Rows from block 2, named by matrix and row number. Rows with one number belong to one channel. Each number is 128 + 32 x the weight over its row's rms, rounded and kept within 0 to 255. All counts start at 0. Numbers have three digits each. After the name is the row's rms in percent of the matrix's.
# filt: filter width-3 conv, dilation 4 (model.blocks.2.filt.weight, 384x384x3), inputs 200-219, a 3 kernel for each
# gate: gate width-3 conv, dilation 4 (model.blocks.2.gate.weight, 384x384x3), inputs 200-219, a 3 kernel for each
filt.220 089:125125139122116084168160131123126138123127180125157099178191168111123145099122131125139153136142151107112134146156139159153134144149144179165172152151156144139136101114140159137134
filt.221 090:151181141118159086138244160081120098124135114117149085105181129107151085120156120080095103114137096117197122112136156133208148109176119176180160107163117070079095107094090113114142
filt.222 098:056167139107135139127094102155079123118125131169111159062110095100157168088169164148118140151111125060148149082065086098123118113117142085120086130075121174153172111143145116108093
filt.223 109:122116178163110140143089123132116101172139124226097109151111151162139165117110137138123116202122113151124178067102103119112153126112122098084087134131124171140123164132127099108089
filt.224 092:167140131168106134194154154113131182067114126122086129164127132119101148116102144126138166085114113136159158168183159177131129122123166158126111121129169109103140095111158119139111
filt.225 084:165115126120080137147076166094072111162096121167107188179121168156125169190178179162117128136053101158130140163128120118101148147117153102082139101075121138105154184133135142094112
filt.226 094:102106072122116105108087089172132134140137143177116170127130111154129098151109082149129156127110155108115061134112135118128091143106093126180159164123116175157185176147161159166206
filt.227 096:155130138118110150102077120073067064133154133140163189126106140152166154189188180135146131100114115145126133114090097132112137111086102139133153094079074142162139160187169111108125
filt.228 104:123107150188131170153122168130140120114108100163125121160132144146136117109129106114146091153117142083066130081127085142132161118140113141165158128146123140140095126122091107143090
filt.229 094:078128133056155131034133129130155144134113139069130112060121140032126098073123082140130137128132176084142137109093121036124119046132108093094135085134119117133119127126105177125169
filt.230 114:115089119096141124119123143143096113141078110125109123139108135144091101158082097178073113086073111133080110151074123116120135144066110116139127150091116151101104152084104129080116
filt.231 101:112174156032086045053111118152118135144107145079071082117164157117114103165165150197158199099078125119149148178194238075134095107121145136187144128119132192167170170136143176180200
filt.232 102:142076117124066123156105172127138109157131105140041134131070141136096093120065076101082083155120131146087105094081133134118156141116126141157173132142123098062069122075082096103112
filt.233 097:075100083078097085069065095136137168150191182131096115089125131075086105096083109141111158155182163070114109144120143068076082097095136102150127110102151148106146160159155148136143
filt.234 098:107142085124199167095169098097116094126115090173182154102165088105150110130136108121091106131132110102142047126101104099177116090127096153196188096131103133117142136118124146112106
filt.235 109:180155152121113133114083131050056097103129103100105121160130165128092121155126163153135142075127094148126137180152159150101153121072130128133142095064122140108125130147115171170160
filt.236 103:112091106120155157151148128171147089141108075137154139150129123114117107119114119165134097135119097130076081142126089108110121137122075094122153156133087150144144146127097146122106
filt.237 094:127104111134108101169113127139094156160111152167121121157102107117113135133138150196165188183116146129089127195137133118088091150090130110081090138089154143148162165140154186139114
filt.238 107:164191150183145166120123157098073148115088106151124132134156143178112163174166180123121130117101109133170165107159169117147149135097172105118098094058148122088125154112130096128113
filt.239 112:072107134137175169115141144121140148077130167115214194059107134095156201069114152077090106123192191069107143086068081134129141107130169094076115128127152095125132066121135068055046
filt.240 094:104181113087137104092082060128072072168177117098109063106133088106134099089142119140128115142153099118154072129110136082106081111093083105115084105051052135117113152185162156137133
filt.241 103:129138085116169084115173089122156143125119137169160083119144070156170078166136078180106120099141144112164100142072112105159070141147100141129100147177127192141123156141155136086145
filt.242 105:157156132143147150118197118102156110117131088177202127132169117165136135158131130141169106110151076150138117132180107109165133115172125094144117106176125159165116156122109121166104
filt.243 101:141098195168181178169203217142165119119098118163196163152147226179154161149097141111123122135164151152112198090105153172184196161158154168171164162175147109131094121111119074121125
filt.244 106:157108151126153177116156119122142086138153113130196130136146118178147164164143146127133045103150097164118156101118040136116166137144106128113161127137087120153096138145105091109046
filt.245 094:129091136142096105166094167177114153115080107149104159148081154147093123131100125140095146127087119137075126180151199162113156203113170101102121184101159155136151129100108138131164
filt.246 095:114115110092138128109135137139098104144098116108136178110104119080107122117135145125094096126089090153131121153121119084124143132140163134155187130120137086082126134088094135102115
filt.247 087:112056115177111148197088144129119124063069112152082152175101150120090147092084106081105120140106151106047096103094100168098143124105119132093121141121131092115138085106127125128145
filt.248 098:127068110137083101160099093113087109124104129175123127156084097119070123086075142123125150116098108106042102127129140144096082106067098151122097129094103095112131116116163110120105
filt.249 108:124112159161118205150060189126085140094097142088044164124068174166114165139114131098083118098080157113095143098089105166110183168086165110104170141073151138126139100106112098114131
filt.250 103:124099151202137182231173191147154129117137114165115114146120186184150151097102097093118108164143148111091105075105117204169180148144152170133138173184158158167116071096108082109130
filt.251 101:187155181225143158199156160099095098123129138171118116200153165177116151142120151093130118141133114145110183091163130202154167150140144151146147127117123128109092118119114081125078
filt.252 102:133143124076166099112200108126167115194168158058188097158199127069163123091160126162160147159168117146164116183140140083147104109182126156158148117175125088145132141131122190143149
filt.253 104:163129182210141188174159205079105114072091113178166198162139184141100136140124120076121090076095134135095173117165110179151194123130127143169178116138142123138106092088099092157114
filt.254 094:130207152166191168163184133122110065147166131179181132127184142137178123116153102096096056160158131128204124078086062148180153144170119134130151125118085105093079124146109089082091
filt.255 087:070105097127086092169073093142143107139149170149061090117061082103127081091144085116134131159110156120146107115110135103073076120123069173120147151130085154149124101152146119103148
filt.256 102:123130163205171117212192147128153148072147170176167128147171139166180185115112148077120145106178178130141180078101125198137127147159158153130126145154144137161163071130152084107125
filt.257 100:108133089121190143065141132068072111107053061143187144068109097136173148121152137118098123119087079050077077092096122088166144055101128103137108076104135163164171138088075095078110
filt.258 106:192094128160137186148134144084134119119152121202196202161125110171136191163090130105126076134187147147075104063059001151120144119108111137147129084113104113127133137135114088123059
filt.259 102:114074081145116152111103127137120150146118112112128138149092092100121148095136116110122086172104126128123134095081038125104134110107125129090100128132154110137136141126109115087071
filt.260 107:140135138161111157139093160124074127153116142146126115138081153148139080119165085105128076169099172153096159089113108116099130146124125110079095127098106107139074130133106102119099
filt.261 097:164102152121089138119113130125173102167191140132116124168127149131089115166092135152175105132179131186137170150175142104084113140144113117122122119153099124109081164163133142189118
filt.262 112:103094117158104114115080109128133122116150133128107121111114138142082096090052099097116124156190159089048107072108137108080110074069087109121107114091104124113094126151148077135126
filt.263 105:129110084129086115135082158099069152123063113128065083147087120085064078101104068107098115133053139134107133144147143109115129102078124123139145093072146079081105122080074136135132
filt.264 105:145140178139136156144147153104172128126162137089111090156175184084149128109158149106161129154166161146167159130171171141136144094165143133113092090165123102157129109148138145161160
filt.265 103:188146132168109140155088111112112126127169132193170183156127112153141152165179161148186162131140145153142124125147121134063082120125138121093069114102129152157149148197177131161131
filt.266 086:120146072102093086101089092191095128184115109128069125135144108124105068128143101194131124157066109134132085206194159117126101173131115125130140157101112150099121171135119191170157
filt.267 093:112089158111090179118113222114121106157137109101080165118114201132092145123096134130120087140115128118108176102108100121125206118113149148139160135135149153114092113086069135122099
filt.268 091:134205120119168090112204073153142157139148136133137061140209130153181101172202131163154144127152113149217126172196162093174072155198132098120082162174126168132137142139142142155146
filt.269 104:152082152153075164159077138101103088125120121170098165143068140139079127125105129146168120118087126137075159147190144145084137100089095137145146118107088165176128113123118139170131
filt.270 101:161105134113124171123160138112070093165089113113153147143139151141088121156115132126109089133109131165107139116130088135129131146096111129125117125095099101101090139083103126133095
filt.271 100:106115092100136098085140102063136127095131119085160080088127069061123083104137124120147142089136097064099066139144150098111101067147146097093096066135136099126102108138113150144150
filt.272 100:170086134153116124119096118057168128112161122092165107138102134122139134130151156061173125105146117165100140085139140142077120083135134146081099048131122064169132111177128095135128
filt.273 104:146172178075114159077093124091131118125148092097113124104110137104156186158173197154160145112124085136170148164151157102126157096130162135118152057096113152142179131154125173157143
filt.274 095:194163136125091088143112108140113136162107147141079108206164155142113080139140084149144158174092179179142117160184159146148111144125092132126111128119094119116114160143162139149162
filt.275 111:135109072088142100091124121135073120192088104089141122113102072139135081143136088157106110166097115164092097133090110096125116132101106091110077130094131126131134176111096124072095
filt.276 102:123151108127154162124100152128073123152118103111088145113124126103134141092130135113088133174137121129127081121114139116138146102115153097131141113082144097082151144136120134114136
filt.277 097:114132141114154124145133145126103148124101159154113126126105143089098118091081120149071141146128160079108149168101143108146128127089130102108118128093141122091110111091132170098119
filt.278 107:186124123139094131132114160078106167155161141103080124174126128176101156167085129134123135115164159163128138122095102141099133137083154137108107122106188137123147164154131094127117
filt.279 097:101110131108075114100103105058121108097119129130106115075078102065128119081143148081123108088085101099127135087114134115109112060135145174108110058130128097122092072110134111113108
filt.280 091:102182113160186155123184090138121124113091092151112161098156102150171171129169159132115162130125101094170080109142118132210125145170131122158139151166144168138176136113165123129111
filt.281 099:184142153171137165138154171135177175135168148152117163176146160161153163155129160122135137125162154189175196171168161175176167152197195130159153132182174127115133153128142124142135
filt.282 093:174144119126106076150116092181155134152167173079094057115127072148089094169105115116138113120158143168129139149154108144099090177124094119128110183133113112121103150162147102149117
filt.283 096:166132162162141124166116143104091151107119157107128131163129152127104153146127169095097177109130130138105138161143196175122144173114194153135115129081165121104156087124144131138182
filt.284 107:104132116143140147124168092179204132154161130133136102107152103147163137137155168135158129169160118118159138124176122112151105144215135100120094141199119173175143147141153130159127
filt.285 102:131148135083121163097139189135139143111151076133136210082128136130134136158134132187169149074138093112149125190138144106136150131137150104146151121125157194146157159147094170159144
filt.286 104:119073108118074113076109104084166113099151118101159148082104113105108116098104108127192141078137110102105093111158144103077111057092087115085120065128095121179151112141129124165154
filt.287 112:138140090133113105145136151136091163144098131113091127167146119128130135137154145109097155142080096151180123159145148142146131177146170137115120147117184097087158123095122145094136
filt.288 083:183134104092095090111101106156155141164144143078100099108100082180144130191163142141156122128135125228179169135141120113090116169144136075077112142127123108131126169158121104131122
filt.289 104:125166127100117083104115087098135102134209162128142075137185130108116084140128102150176131127201159111157117141147121110096100115119094116101133098111088159148125142188152154158143
filt.290 093:121124133165149143175200160124111144124109152130137138136128105149131146110139140047090106119137171147116138076142117191171129164169165146110090178169169072077073074096117047095085
filt.291 108:106088115117070112113126146161230188138211145121114119112121142136098122127089131116150134129210147122156156128156164116089126159165196136096093169199202132129121124158127126158140
filt.292 094:080130144133159163066135115139123131099099147151142171084134165126136184085103161106090131126123147087135147081088110117160153059081128076123136107111132143130171130106162097100121
filt.293 093:145169176132146131145170156130128161137116143073113089125160166137150172135153172108114122128126119139144202144177156167156164159167203129117096143143175124129124100116128144146113
filt.294 100:105139141132165143175172163170141177073108133114170198124155165106160161090133144106106157110116142135154144133109166135141113138144166073096095161154182091103112078118148104076124
filt.295 101:083111131139144184076132140135150112147160098101142155060124109119124170110117147102131070139158088107132153068123058080113155112134132122128159138156138134140114146131089083128062
filt.296 099:133074107141094189114116190155123165121093107134082203067051098174048147181055109142112119097126149120074125124167102114106156161098145089121110141113152170118165146077093109161110
filt.297 109:127136164127122174111090163121127147118094126163073199135118170183129161159111132157126179112095149112116130116120150115133164127115152111105130124115151197153189171140160111107154
filt.298 100:166110166125139162120142185111151130097103117071135134131118180148117122150077090115136111074125143158097173115137138130125178111103110119161199106123120100137093129114077126156176
filt.299 096:136131164123097156088072131094094099102128127077087130133112144100069140107097153111141123107140135132090158126144126119083128085072123123103100073052083111113119115132132117153116
filt.300 106:184089140162124163133125146048112110096110109132159128158108116146098144170102132070105055090130127145078139118116068165116162122122139169123139081114129077125072138124109083112053
filt.301 112:110103104089131120116116119169104175155119149078091090125124114081071096109090095134082136144132163114106111158116136124115107166102125141144114163086147092069119133107135170130145
filt.302 105:073115101132143179145194203177169137103098073107132164123157149088101130060081082107111079149141117092128097129145085119156199121126141126159207159167178107106103089078035140132091
filt.303 095:120138109093129077081101063119086082148112139163190136105116094159158137173194168153146146097075080123140120104095109093098068128113094148128142118085077148140143182166169087085098
filt.304 105:114120181163126128187180186146163167088085132064081098151157202115106135087116155092145186115092127146141167121160209183160176131158181155125163155172174104133144064087141101135184
filt.305 113:175141117119120088103150111101147118162161150142140062120129095161133081179131092139144099121158139185164140116149125133149134134153110103116138114156114130126091151114098134161155
filt.306 101:115099089145096111154116130103105094117076102088062123132116117080100103075148128077116109157059087107100108110163112129130116099156116145163187105138119057105101070077085105127106
filt.307 097:110124156133119065137127101163131172160139170163140102122121124146173181128175201152152207144104110132147159125139198125132103146139164104110072145130176155148149156141189116118152
filt.308 111:109098120124152136096144110104173105066140113104138111081130097107122131146102144129136130041147093088137127139122131104118109100130107132126133109161109132127125091120123142132121
filt.309 083:104151087104145095089174085143144141168146127142159096126186120092142093138173125127135130154140104172177100141151158088161090124186138132181150118158133102119117146136157115113122
filt.310 087:118107124113167129118124095137096090133063095109166116096090108115118112085089094090052064146107104128082115078052079141140127098081082096112127108083067095091079100083089137104129
filt.311 091:082112118157107146159158160128128166094102112115098086110138148111077102087096086093147116129133169096106133082166145148121117122127135159142107138149156116120112077088105090159122
filt.312 098:085134104060147103062164103139122087194122111106167125091164118107156083119144106132104100147106093121149097106104131047139087103136077120118078118141075126123120157116119148110145
filt.313 106:069134125086138109086136134178151147127123165036072089068144154097143103110137126134130146129117181103156154145162189068135095155197160086106103166185152126131122134116148138127166
filt.314 094:124160089134160121133125130183107175160106125146102138115129109180141137140104101162081154188139162133122090111076118113154110158106138056132081159100168177105162148106137112090116
filt.315 107:147113115143110129143086122153100132166094153107037116147105124141108082111088064113088116173092171143075098122138148111124095150121104092101100135108105090086114137103129137155175
filt.316 097:122117077101078056141069084146095150128110180164085145154092094118096112111106121189116192126071141108097092191133141121108081145090109114124128156102143179136186150127169195153181
filt.317 103:138101133140075119152129170111136148119141111128105080131116126134135162118161182103183127144115092119111149106178137138107162125157173188140128117144161134177139111144113135178105
filt.318 098:090123130126113092125091106139137106169158162178100156103099127094137115079149155118106141177104111086129122085092160113122115115146123117102119120142113104102117117136153104076113
filt.319 105:146122135163160169175198189126145100149160113134140146147168147180118155187119166114115109140197130166165143109117104162134159181160142162142163157146127100082114128125086109134110
filt.320 106:140129188178121143119067129088094105090097129112101112129110170158118189136161198105182168094082107141106182100198171165099166112126161150133164105095122156166149118166157120172162
filt.321 113:108072127129130098138061108102144117155195136156214083099041106107189125109178141081137111153158122138118133066014129115065116105139134132081113093122119102172108119199135073052108
filt.322 096:179182167127133153114084099107144080144170116147128141146122127149201144147191134193211147131131119135153109167136110130120126126150089124103114121153081178201164159207153158126131
filt.323 096:117088107101074163110052162112116135128119105111063161127066161104100134119118121138123111124089116100085099189138130111101142124114154142156185112120161146133137126129108162132120
gate.220 090:143161118153137060117141119044084121081108140112160096107146140095122078132150124106147192065086086117127100129152203113117098086115133141144174066102131077119156099116122105139202
gate.221 098:105103109103070104126097145112115159136154144128124130128121133085056127137146175127169166116128114107100143120183155094051102101114160120083093111112167090102122126158150125170130
gate.222 101:174234120164136105138112075167093119121121152118083114117157084178142145134146127147119154137115140176190098105138104130140083142099104087117096151090106151109169139137171123139126
gate.223 105:176169118170161090157162104126081083150103105153196087143165092169136080155144104112119094144116085170155100106149124157138092154114083114095095138093080115129099145133119104117137
gate.224 101:082118087107103145075094149150108144155138115158160158059094094176137141160140124159141118137119112098124095085114081081103140114078109000048095136101151217187178198161118080109082
gate.225 092:116113114109112094114140138082149148082143113124135104120137109058063080097084100090129135077158122082117126167171175126119130103125144123100080098139143078102101093123108159173165
gate.226 096:178144173107133138077138134047133100108148129108189103124154145140147127176146128146179125046130106137130162135163139122100145099160128146123139076141116128182115156166130130138130
gate.227 101:157150171089129143117142143095100100161139156117161139133150146114142139166197163167145116134118143124145171185166128120134144134159145123117141113123118123120076159145129166141117
gate.228 102:136121104118059048109069084099106137124127117135138136125093101081097084126166133133164169118069077146136143157178188108074059100111116141114091076080097100143142139157143177166175
gate.229 098:097081078128073091130089097170160146180182151132096100104084082121112108114126115127149137179152137137126091101145129091049075149142133089078130146135129065075088160167153093117100
gate.230 105:146156125083149110081142095088148142130130125088135099134164138089186136120173131157162161110106117127158111170126156100153102055154136135120099057157139130154137143157154164103141
gate.231 104:149102139148080098171097126109147113135143131150104127152080141115110118140152178098136151142111097159121110127146186141087116147152162129063103122157140079096108128144150100112148
gate.232 106:188155114104083089117105092098120109167189157081110106128113106157134105231189170134156140105134119179150115159148139127093081166155125109102079125113095112121130161167152106121108
gate.233 097:167135116105114117178139096136133111199167142173155159191121090138140146123123158149139130186146128176091075133117101147141108136147096102129086142148104100116121139145156133135094
gate.234 090:210098128177127133168090130098155151106182134112156146185125129163150170160114151091152144116187136200111152140125129199094132154125165145112080135141160081132133113183134118152130
gate.235 106:168118087155122088173133106124166175132125151204147143160111078178149137191163173145156188125120137147112106150163158168122074174163157196124065143152139141157175134134165131132137
gate.236 100:102154179101113148140123152198145132131143177104109153102122154163154154154175154142133141130121168110131156127135118135132134187152150124120134194127125169147128142173176100124132
gate.237 094:125119128191183162152145133115151147122150146139161183122132148152162194082086142071089134175213175121133116047055101170156133126124151142118113117128139121127169096126152068080110
gate.238 110:077106085040054090065126123133162147159174110099110127088129119087077107125123128148147127133153086123158107135141127035065100121138128107099133127146153095063090171159119128133116
gate.239 109:176129118064051080087055123084108162164126168056023124136074113069071106127134134148130174123069134161141137186167167085072075096105149145126115088104165078086149150119150164134163
gate.240 100:117133132093110162130143145195197149162159120112114138133146136095121133105130115195189123158154126125139109197180115112122144151156138131153195179189157144133120133141113223202153
gate.241 104:032078103115111127088069110131151186114143150109114103049056105097113130084116107103131148122141155085133150069101120083057090094108141080063074114115152133120123117161161111136145
gate.242 102:111130118108138134029108112123111132097088122090091174086127129123100136148106150136114177064090127119131109126138146065129104096087122090149087068086110157133192151092155121145164
gate.243 100:155100143094093126121069107128138131208192198088114151156083118097085134116098147131105122189161169194135160156113127124075096122099123080075068100085094081089120146155168161139120
gate.244 102:112073084091080153113096109114163150089140126043098129088083079081084156097091107123158109073157150133097093145145061112068120078091111108060106108122133133163154074138123128160101
gate.245 095:151183160161141150165165168128133138110123079165128131176171148135166172114160162116162128150148092144173151154178157173177180136174170126109064139161161164172171110131115138133095
gate.246 097:148113095136101093181101110115117104112153138182126167163094086106088071143111112155121116129135126133099071173128144142093089139103102080100078123087086129104137121133122103093099
gate.247 093:080126111059111124127156145151144149128157140115162135122162130080094110112102091173150107124178148071120120195156122075109126136130134082104102164142149147125114141153124186147112
gate.248 100:096133118100171124127149091159097076152086130132172124095129118093152089112162089124098096137069114151134096117098109091151105121130080085130169135122068112134096138131155127091123
gate.249 108:197195163147100090109092121084130117130177168165149152148148169180174119191196129124192179110127155163172166115145141122108107108132088128131138087120095150169127168186150112155161
gate.250 102:179086088184116119164082100077121122072106088127086084168079101130089080117083091087109101105111106142076085120107109173103112112091105141140128110107116083104105080105100114126132
gate.251 101:135144138078078120064036082189144151214187196086080111119116122132118111142140109185179142190151175147122143159186131072052084146113098116129126136097110142133120187192162199194158
gate.252 100:152172144149182123124165146113129153089123140123192141158193169143143124164130136160166184075145125116141149177188202139164126131141156165172128121132149154154163153154157146157155
gate.253 107:134150118094044086103054108117059171141102137104062110076066105125078122165162154137156180083028096119111120154207194104076092136076156105084075122066166125112145127126141126174168
gate.254 103:141165150132139109140159116130093130097100121141177139130181131168136179167147198139145176081107084110107118122168144171154118165122147148147095138097137141130154124151165111153114
gate.255 091:117103136087054119115103145185187178132171132124121158115101149132111160142143172207231192128151119088109138197216184117099133185180194103058081186165172208199200141159132173201161
gate.256 097:163128103096051079126096105097155127083126163068061137135118117127110092171147103165191179060098181136118089191202147127083070125148080081053111125153108129136128136160161121139137
gate.257 103:107088090150120113154080078121125122061103118170149112122066092120118084126126084120145134073087120079046077142148144140068076129119093120096089131113107127141120106138136123138138
gate.258 106:105126103112118122169134147170104121151109143185178178138114105127142112154179130142122106158095135121125134175161115133111120186164140107086125188138135144130093122131118138102093
gate.259 105:137097126118102141131131156064107122094112136104107149128115136080059108127097121120153137062098126104074136162182145163142137114137141193187149095130138095132125088090123141167114
gate.260 097:133113080077079035125108008129143128147182177148194149119126032122138130149164172166183168112150118139126089152167137124083008108126103100082023114131090134182167142196214134141107
gate.261 100:103164100097082115098108067132099142136137150115072082116157078079086117097121104161152142149140156115149106151179094082100084094108115124149118104092110127098134155136162170185128
gate.262 107:152147159100154136134179203054084117092043089110133128136156200077109091132126112107088124064051116128142174167141198138193195087131151154163176074110137075092119102073074130101162
gate.263 103:102107137094146136045140118097151119124156142090178131058132137109119136148122148099131133088170131121140150091129124054098121065125105099105145075134105103143137139144152083112118
gate.264 101:133137122103069051107060027097108099140157167090048079134114115077120090109168140150187168131099119122118116158164154119109068095119081140120118094111067134154145140172181154145150
gate.265 101:095098119142117135157151144142184143105150119146135133100122140149171132118126113094125106125142135106129124073095113128118117152174128128103110168204138140143105079110111058073086
gate.266 094:147106148135068075164107094096107107132143168169127137162121130124078088129116127111143143115110155159112158138179184151091076121101101145143089128121096066100073108123174102140142
gate.267 098:070130129089114129076124136151139149143155130093148136076121146094155147098163147126132149142142138062153113104086133069104106093107150084072072120110132131133152151158136136107162
gate.268 096:093153168105206169096169148192164128159140128149187156101155150115168116099109084157103118176164151101147123125073134082153148115134099088122130139128108145135114164136129155101159
gate.269 102:126162181123146162092101146144112088175168122152174167114132167133177147157213195134129111153132103114142149120104156096114160145155156078072114140116107106106088171187146107076105
gate.270 103:094135120069097070092113081084086137097129152120143105085115094074117096138163154165184179058093104098118127175186193077097071109136143098117080098105126133161138132166191118151166
gate.271 105:140063088111089109162158147111178169099112160140126175175147166121077117159079149143142181081119152165122125200188179162134106150158169133124089134184168097082128125104178161170160
gate.272 097:129175161122128130161172151122148156092117153088098094133180147119144165081146128077127119122125163146220185097152111176162153135164146128099098138156142112118132067120132125129128
gate.273 097:103102128080102093088106082071131091133141173108112090069080108060115099110132128115126111109112126086112128139130131104122115087158104160128157082155095076115075118116140176142144
gate.274 094:095090137075058121152079134167128095168165118131100149096068117129103124117129126156157134148144124118104138143162147120053125149106109160100125179125115150122105142190131120133107
gate.275 107:152106101167072175148067183127151162099181132158122187134103127169116148175128099122159085108159161137124110125111047141035132164099121112064111138112163128129110115173102094106044
gate.276 099:152131150057085141058101141148152118224201181073107120118120151128122145135127115184145097189180172137153156161118084068108162135142135101135196129135126149142118231184147168141087
gate.277 100:141098104149095135131152149153164117147158081136147165117149109154081093149088111122171115136167102160118077100169138110085125145132113088095116150153130093125113145143104092171122
gate.278 099:146145109093136095066137097093150164162167149085155110140186113108157127109152110132148143136158138134170121130138136091125083073120094175153118068129131135168173167172160151130131
gate.279 105:109141170129176189099163178134132129144157110085151166111155161123136168143146197128149140110158107129146178139178170120149179147184197136171124133145160145136135149146124141177114
gate.280 097:113163134092158119083122124159163175142154168103148135118174157102164126117161125165146155138148171116172155170146164076108107115151123120104093123131127169169167159180171168137169
gate.281 097:099100097132166092152194108112151155094055158135138074113111063098105111113112127089083148073063130083098099135152160137167104140168144148116105121171148107098129097065148114114158
gate.282 093:078107137123115167105147147096138139120125122136140174062094120099131209078132203075138144134132110072115144057129116115131145072134174189145147090153175075120146111116140071102072
gate.283 101:132105093054066148070071139105136164158132120079077176123078097084094149148131139167157138118101103104090082189170116090074139112108148121101133093104164112141156171152127186157116
gate.284 105:104127093101109119053129125115156175160168119093123122088148113128155150153168161156180178121150119126168126117158144043085096082152165139144125090149175140147177185173154123157133
gate.285 103:138138152089112116073095083136136100160163156072127120112115124094102134094105152138140147145162125155153151140126114088088101098090101129124123102094091108119134152154167172151135
gate.286 104:105140144118095088132088102155084115114079113140072099160134145132106117112148158143115144121045086106112146139154181127132120131095132127108092138083118182126134138128149145125148
gate.287 111:096108094061077096107098114178133142160136111120103094096118103085066086100100101172157140143117085119124116188200159097104112145111120088091086156122138164124132161153117184178154
gate.288 085:102107056106130090089136111086097120130114135143169175076085069083132106098140118122109135124107120082128103134114127094124099087129118176146169090130139072099128106101117133092112
gate.289 102:174153125111074100161137111089099108071092111125112127182150133111099089155148117147172151054055094143125106206223166177164129098106073133126132108125097139140125069076108149172155
gate.290 090:157100125132083107087081106093117109107146102111131128131122140161075113184119151116172135051136078160101129118178148127071130120086119132129137101086108117134122140162130097189147
gate.291 104:162148146148116146088144178088126154120134133167156153104138147182116142173108114125142147099146154145168149091153135140148175095090130115113140077106148178148169131105093084156153
gate.292 101:155135105153115101162116119077074113081082109169120121144124115161114073168155083119134147067047104154135100130150151173119115118096077148138128130109123107105097089103109071078124
gate.293 096:204133138133135134097104127122147167176151171195125130155107132207153160213144135227158146157148154161128146162121124119134151132122160114141150103127159206149136223169162183160153
gate.294 099:122099125104083119172178158117118087116088084145120165148117119098056126116083149106098102113087068141129117132136113133142139117090107147139142141131113086071113107073110116127102
gate.295 100:125107147058067119118119141116147127187182144130120153116109152060081117084103133171167144167149118105113160189179168090088118115135142153151121110137127112123103157144136179170138
gate.296 097:063121137092145170083158179147154138081134123090153170060148161088156157095159144110140130070120129056121107136149131091148160109176174073106138126166165184179184102139118140146138
gate.297 105:124131161060073111086161153089153145131164154106149117113157189104117109145146132145196160103157156134142175141186195082106139059128140090092087066147133102146109147156152101154146
gate.298 105:141155137138114101144117112132120168144169214117096127148145135135103160105126167120134186154167176138163171125162150151118095134111146153136106140106148144106158115156204153160143
gate.299 094:114131122106140104105143086134140119187186186203212152109143115132140125159173150178166139152153139116138144132134124082117080119155119149182166118148105157139114181184182159155140
gate.300 106:105149127157183142154215105136172119112136122191211125131188128147194110133168094105139115112141122100140084096151136154200125149226108168163148153212110134155106084104115098127129
gate.301 105:191124138142105145139062133085143090132174089118114144165104145103139112117155111134177105140134109162128137170123141147060121121117101153099109097111090108161110129213122158120118
gate.302 106:103103098174164135185181132148153133132101127158092123152129110087096071074081080092075101200158178098099097100102106141155091128144081152116112152173107085071080105085125134095110
gate.303 101:175162119094105139089126123118127123150145148083094099131150115158139128195175122206200139098099135150152113198212127113136135124151130107128131122153130189173162161144132151168146
gate.304 103:117130128137165150114153143125133116154136108140180168143169146097120152084112140118127139167160120111097075119139143119149161102134149112125135094120132113115159142129130163162152
gate.305 109:097115091172185133137176147134159176097112127155167115104115099115154131071099101094091128141141126116133106094090121129157127103153156110142088106157170097107131091094104105093113
gate.306 094:093125106090089099099084090194146155149171135066122140114118076115103133106106137141163153129174145122119104135148137096075089145093129093108069168100136141145160129172138129169143
gate.307 095:181149093120115098149109103109073095162101090102071094179138094112100099132128100121099097159095081162126067169142120160128121130101100111085101124080100083079114129110100128105101
gate.308 113:115131126086066093118118098116120099122155106077127138126147123098124132119154173131196197097109065130116072133181193141098089106119103159126101120118102113156173097174175131164164
gate.309 090:114117094153087082158065089172159168174208187213116133173108095128130114126170165165166170196148145127142127163160175152109095181158148117105108164144146170155158153203187161155161
gate.310 085:105127178113148154114108148146125115160165161166165116091119171157181150176174150165143109127150168113104178132113135105119155151148143061083100150127128149139066146155128101088106
gate.311 102:118102123120089115094117143081102096121069090108040091107101146117085069144146119108132120105046099101079108103167159119124147097135115140116132076117104123135104136107095112149150
gate.312 100:111083104117086125132097159100136078112141088179148122115067102107090083134101097150134087102121089081084095146108104100062142113105105093070115106111102124106078141149066127106111
gate.313 097:150111068111111087116156090123162162195138144149148150128118067108102095108118120141165174162121108146125076128184163129141067091146127198136104112172139111130146159125151135138134
gate.314 093:132142178137118170129136161182188161164160147165169173134165192171160175121139139162185153179160165152145169108176147135125159152169155110109137171183179186186139146167146115154135
gate.315 105:133157141102117060104168102112107155129138202106166152125215172123087095161126134120150187102145174144154146127188180110132063132126130120139123114106132107121145132124184107159170
gate.316 096:139172169108114125145150149127127154095126120138116114160190193111122143121131151169163179094121126119160165188184193131144145099106138102085080133124148165141151116139154173172173
gate.317 095:119155138160174122139145132177129165133119114106141113150189160155141113138142120136133149143144140112133147113133166127130127166137145086091103175114143146132138127122102109123171
gate.318 097:105119166125140123101165146104159152096180171129190130092143160140135169150143181101171176067188146095106160097161170134133146120157196121142097124166169136179166121168180075153133
gate.319 100:111145168059114134091131145127139148101120135030075065109149166107135145120128115184185161076122152093133147186195162098124143128145153108125142144147161167161132133137135167159165
gate.320 101:153143207143137145133135160144135072111110098161136123164172208154104100161125148154151127117127115152127184157171183132136166158142121123170161152133089143137091166142129116157159
gate.321 105:133115158158084164137122218121122129143117104149092176114114178156105140146125129102134122144110135140123164060132123132113174131134167134129138128134145094096101133122103063118119
gate.322 098:116133185106102176094102165079111138141154143120104140084110176101125178154188220122153152118125138113144186119175165081094145112132190110068088074105156096099110149180177125155131
gate.323 105:149138140039095096065134106128112102155144116064149140141177144117089109206150170179169150089141108188154156213239185092120113143120100110146091125117103109126118177153137169211159